python train.py --arch="convnext" --crop_scale_min=0.8 --inner_norm=false --shared_expert=true --num_labels=7 --epochs=50.3
Rows from block 3 of a small multi-label image tagger, named by matrix and row number. Rows with one number within an expert belong to one neuron, the router's apart. Each number is 500 + 25 x the weight over its row's rms, rounded and kept within 0 to 999. All counts start at 0. Numbers have three digits each.
After each expert's rows are labels from the 100 images, of 14976, where the router gives the expert most weight on average: "top examples" is what is common among them. Only what is clearly more common there than usual is listed. The data: abstract colour fields from 500 small random pattern networks. In brackets: how many of the 100.
# router: slot weights (model.blocks.3.mlp.router.weight, 64x96, trained with AdamW), inputs 0-95
# up: expert up (model.blocks.3.mlp.up, 64x48x96), inputs 0-95
# down: expert down (model.blocks.3.mlp.down, 64x96x48, transposed), outputs 0-95

# expert 21
router.21:529509509520511506458493478477457483483528509481457524521542536490505485506498467552508494507472513510510505525522487513466525466453472482487494514526462508525538484519530509476474530498467463481521483520544501503522463541512532504508532509456482475502461540473506471528486496478526447507
up.0:508466501507504510496529484491508523514483471466507511506482446480527481468478507555461512508515536530516517503488476492516456514508489509489461504468541540482514486481487534504562505471516492525539499490534497474454503516503507532447486510508434514461494462528530505466506512513494523529
down.0:471503472495476510519484536480524547525489495517521487492492467550486540516499511496500505524516489455510515518495537459498477509485523526452503520497501572505454503487520510501507474501528501561491503500502462465469563485480475517468507509482529557483522488506502481520513490495462457509
top examples: fine detail (44)

# expert 14
router.14:452526492484482493509490530456523508506524528511493486519480495518498511509450521453534500451512513496480499506522473501550477492488514503487514513537508516471496542502540511461524561478493535554502510524493468490550469490484501466478507463486482515505497518474536480451508507519491504443
up.0:490468472502480495529508526540526516473517515549486526502552481504523521474514503445530468511489499504534475469528500481548467456536502498477480452486482486470485524528487553518487520496541459496484544494488504488520440510518531508509474470515502494533471479536514525518510509496503499502
down.0:485503491536463467472552476491474501489479483472476498518496520517486517470478475498554537515514486501523448502514499429499532496534516536535522460521516456490519510491531535527482530522465497491490512496530517491495503491479470537479534490524492466513534471515483493486504485520507446461
top examples: mostly red (53); bright (35)

# expert 7
router.7:481519477525477493509456558523493516486507528490465492490485498504517471463501470501524457524525474519507526520552499516534492490481453496508516482521442533495485471516533484484515460506511479508526496475497537513531552528451506523520519537493471474527480508484541491490454476527485497473
up.0:511492470473526492460477549490530523537518515503468491531503492486503466485489511512508464521460540490474527493521521534458536557516505494507485526487470492493523490485485497451499514493534497498509512465487493538524503437482494465518496492504468494496484539489488456494518532579492476514
down.0:545507484459498501459504509496497493526508464504496478557479489492506497525521499525526531537472493517525464530525479513513539518466544464536509467540523514517534492474476482512487534501511512529503511510490499498502473521510468500507518506524526516569493510491497560513515473517464453447
top examples: fine detail (71); mostly green (55)

# expert 1
router.1:514488519525506483529517523470534497513482490493453469533535520480497546530467505478495532518487522493473483498498454481467532533519554513542538479526493474501476520488522464508523503475526489487457517516472488489474513465498462458497464464507522527481506436465508514502485529529500482495
up.0:500501475497498495484503501538510491550523472492435519511488515481503520516510512482527503510530521467487517481476479426489502487501526501529476525528479495440504535454481513495522492512514518460494511508477546497528476483502556517467497467519552481504488509486508492466521547507515560497
down.0:525489458495511515509484480517509537523509528478453511538471490490507488515513492504484455520523474502497492486465567460479521450496497492446487545447441495516534488490504523506545469514495489518540466505493489517534465519512552465500485489536490515515496510511504496481495525487485484534
top examples: mostly red (33)

# expert 22
router.22:516507528493480459459563458492492464513507470471527513454520477505497499543478539493500520466476512514481501508481519485487494476551546510486496546487550545524501530488464506493500534532479507498489471489490488498525469503534518516484495457490513514466490516497469505474547526455505494521
up.0:572499506516543511505491478503476485512545527490480501528505520481504437545509507465508505521497501500512497506448531497455553473495499540512465505487492465502480482486488512459549521437554501506485499519524496534522488518479506511495500506461520508544468495496523519481490472521485500490
down.0:485527513549526517494515562519517497493480512507452488558476485484480476477504507459535493518453468464500499451479538483476517547469528532523538515511528535463514479458514489467479459522516522495518490524477500466486521502509506473499503494512503485434486498511507500495489493496494524525
top examples: smooth (89); bright (58); mostly blue (50)

# expert 15
router.15:499504461488473474469529514531486510462456514484505492506494533506515553552516496437510500492487485521493513494487513513445530508510518514465489510485553505500520530512515524494494494531520497495545549451445503505504494497512469541469495479480550536508449500513508514491513525494520501465
up.0:513530535501513504479518496519468480488491507535529525515472487491499521438545516497497502508520501482548551552505536518456496541494532539472528487490472473557482481518512519496521483517536510500503525486490532505510531503509508513488459500544518516519428472500491523476501480502511473475
down.0:470477513511494533515514474531504533534493531482497497569518491517507487506439525461459476562494501493497524553509489466496502468533504493488513528466495496496541503446488501501498514479503525532498531517501490497493518459506550545492470508501488486499466511481494491504543458527474504464
top examples: mostly red (33)

# expert 24
router.24:494505511518476486532473472491488507543495451543501498487482521505502477548511480500511515467506511466530532496547542514538491492507475488516481501513498484456494468509464460481520498475507514490477443532511523494495535516475530473495514556522499474544524483467474544514499476492449527531
up.0:527511473481518495496518467478528478491514436483493533482455521473469450510498534492476505481491515478543489514519510494523475493451508512514542474490489521462510498532491493540493506530506510485509478503511494516521455522527536455505515446506451511470547484517556504494537501496478471511
down.0:505503505538490477513491499525531505512491496503491529547506487488480500488495480503480520491497502501501491520504509489520506544517550471469530523486504536492490491472518535502549510532494542483583568502503509514480502494515515557487499509504452459444462544506546533474493496510483477495
top examples: fine detail (51)

# expert 20
router.20:494447487535531511486503530491495493471524463531488478468498512467485490525484492528537553500511471511514478487509489490548469478490494480525551495482439504531458496518495468495467480524475505459523477531547500501502511488488533518494452516477453508544508471496524490523493477519479502536
up.0:491511487518552503482482465471524557482516523493513532474519497526496467523497510533468516517541538512524519465459468498520506473494524487516498497495512501453473501493491511538516496525521484466525480507487585518449497507501512510557484489459485495496511490537499455517466487469496507517
down.0:526452456473519481550556539479466513506509478507482490526497483492483492506519511504469498508466463510520455493482551489486481535511497539498486508493513495512512515507445528484531486495517508515515489541484476486501475539457476461534475494478495517458503531487483509485528466527488483562
top examples: mostly green (88); smooth (50)

# expert 56
router.56:517477499461511453474539490502490484495498471472506464461454482501490553510474531526497508486471485463510509502467533508473497521532554459493526460495542509492484511501483471528500507509500514495505500488457458488508487459533473530455475489473510530513512529503460512538544535511514492520
up.0:533512445490529459493493472483494495474474487540492490511495508488495468504505497450511488512514519508512506490498510503520509491511537555497481516515500480489530487532518546481461536539511494504529545486438509489524496512454506446511512501544436481483507511509497533558466479492498466493
down.0:451501476484492458461502517474458498502530515531473518504496507483498469529464499496523505552474521507484534520479491528534503500497469535542511545503514466491454524482521554517516485532464480525497531500490492447485476517508573514501538511534500495518517510528511478516492480499468497492
top examples: mostly red (85); smooth (67)

# expert 45
router.45:494479485491459466514475545525526480466489501551467469512509504510471520494497481473510522532542469505509544487508481526539498484468464510525505446522474497484459476481522453500527452491526501495493500503498505499468508468461504519494474524537526520547528511503532535521481469532469504517
up.0:490453499486499543534540496505546495530483512532517528545509498508452519488493519473513497520494490484565508481502502475485543519497514493506489495479524492538452532486494495509503462464466513512497482526495484456519507498529452452518500499524519497510508487485511539518584471494508521521
down.0:465522501523505497509463483433511501515497531490504513512488521487452473527498511496521558516557508497473529488507534487495473497517511498486492522484493512467467513512503545598484535517474493468495507481486495510484482473500469534507507491447478464516491535490520517486498485524486491545
top examples: mostly green (97)

# expert 30
router.30:501503508542502525492481516504474483462458510461466506485519524503506517534510458475539522489511530495521472492561498478459476501494494491521508509519480488483495510523521540441517499551496508484517517459563500493514545477486492503490498455501537496493492457464537489519488545504456484506
up.0:480571469482499464476515476500500490491476507522454517488510543521504494545475496500450524531515529458508510499516487502484522461482484513462490478540512487520483490517536516472507539538514467511459518485497532505478482520525482518518466492471537482460494515548541501525484471487535500474
down.0:431522539499476519514522504479518495512498503522525541543498479485477517504509473480521460498544535477480527491501566502445519475487484476446495516505504496495506516534452506504500534481527457443490509521493494523518548509535502528499493517487489493454492486506507486512451505504500510526
top examples: mostly green (60)

# expert 49
router.49:488488472465509492502540523495483472483524514517503468474497479492497494474482498537490482494464490466511519479469477507515482533535561458486562474458504513496502540500525523527513493503518513489517512470515465475481473458500460566495471500487466531504494474521491470491531484535524451517
up.0:462498526500510499523495511492539478530543518473506531495508479478542533487505538520472523515496503561501468475479488526526463498458523464467522491501489521480478500517500489491566525488490521509492495487514507535501542510496515491515519469479469489411528479498478480503526509546521523490
down.0:442470553517527561494497533455506513493492499518515526523516484516507483492543502507486493538493482486471521466482550498519495502479514492461435500506503539509495507519494498503492502522489513473490494538483474564521501507529493515483519509479469516468442482479492553479512512461481494524
top examples: mostly red (93); smooth (56)

# expert 54
router.54:537496489503570479465483494492474477531496487472499512520471490540471510523464511449512466490496471458473499517495484476486531509533494532540461523516505516479471480491477485522537492521515467508511491489518529501544508499484493456468489481514533489502514537496474496548486546497489559532
up.0:527485484536480519525504464489527485508540508519479509519539481493484501500490508531521534521513500508495499483473534465456522514493502513497460548509485536461482447497474525541503446487508459517520504516492512546442536459497525489499458470471477519488526499487500519521462515533515509533
down.0:455529509487504467488488498513505505516471487485448530502504514468499486492524482503520540444567497492472562469487530463547520503479488492520544493437516539487510499513487523516464522483501496505489528490472497517506482529467504506515488551493489520472478520472533502498488494479555502503
top examples: fine detail (52); mostly blue (33)

# expert 0
router.0:504458527505476485459505463520487508497482508505536481474532491504505501563499496565533518528491515519523466529518510489488520465525499486494479556463492524514512443484462537494452537477487510465485468466526513504520484515502552529477480491524495507501501505479467486518489512481490462523
up.0:436488522498513508518482447505464531486530477503481466516506495481540478517533459527506491475484491461500519438498517493495462522480470480495507505504543481464480473510523504487451530473485509480493507487476487519514454484489536492481501478476525472520502476504475512526537482539535531548
down.0:501484517513461520500471493497507521480532492505511505490484495508461530535516489520514548551496529465491526560488486588509527504463511484480481519521444502474548486500465487496509489502491488493527496473516517528480522522487487474498457468475557483505502518467494500497528517535495534489
top examples: mostly blue (82)

# expert 3
router.3:468473513529506480480554480467528485505528451536523512451507493498521479483483518508523531506508511497524507525465484484539520469530547469486519489493522490506500492472462472511486537509461482463465449521508531501486458508533534478503452530487485522529500516490474489497498467464522538494
up.0:518508517493526480495480498520498563547523497499521480467509503486500527465553471494518477526483484539478521527538503495549479491496478500487450505498495509525486527501475475489549481471487462494479499480490542461477475537467498465474517450483501469452470486522488460479512488501480503532
down.0:493494490506489478485527509482513524461499541515504483511502487493490455455475517525487511511509518537471513534485517535505496461443452506488476566471492476519506493476468511531539442483521511519475480471464483483503530489502540547472526531499502498496488540521526482514496482457490475535
top examples: mostly blue (100); smooth (74); dark (43)

# expert 42
router.42:535478505523493507472534499514492456492463525435510513466498494529483468486492501510530465518527519511458480508519503470491467453522518526491538536487498547518487542504524521469471520513523502503508490493482482536532525476513503524506474446518537535498500466463539455471512516502489479510
up.0:496500511486485553485471467473489480519519438477508476481476508519504512557471506516523492505491453550548532491519490502490474506482517508482508494477454499483479528507523453504537484514512461461518519493527478470530522475563494480497501501449514470492476458492496513500493536524514510519
down.0:482504511532487516499498494526453526483472496459494560514523504503462475467479456516472503465544516518528469484495490533493472487485447515507551511520481507489509514466474497508520472509492512494573546488479522518521467487494520570499512454474523494522499536487505500506489522510487495493
top examples: mostly green (80); smooth (55); bright (47)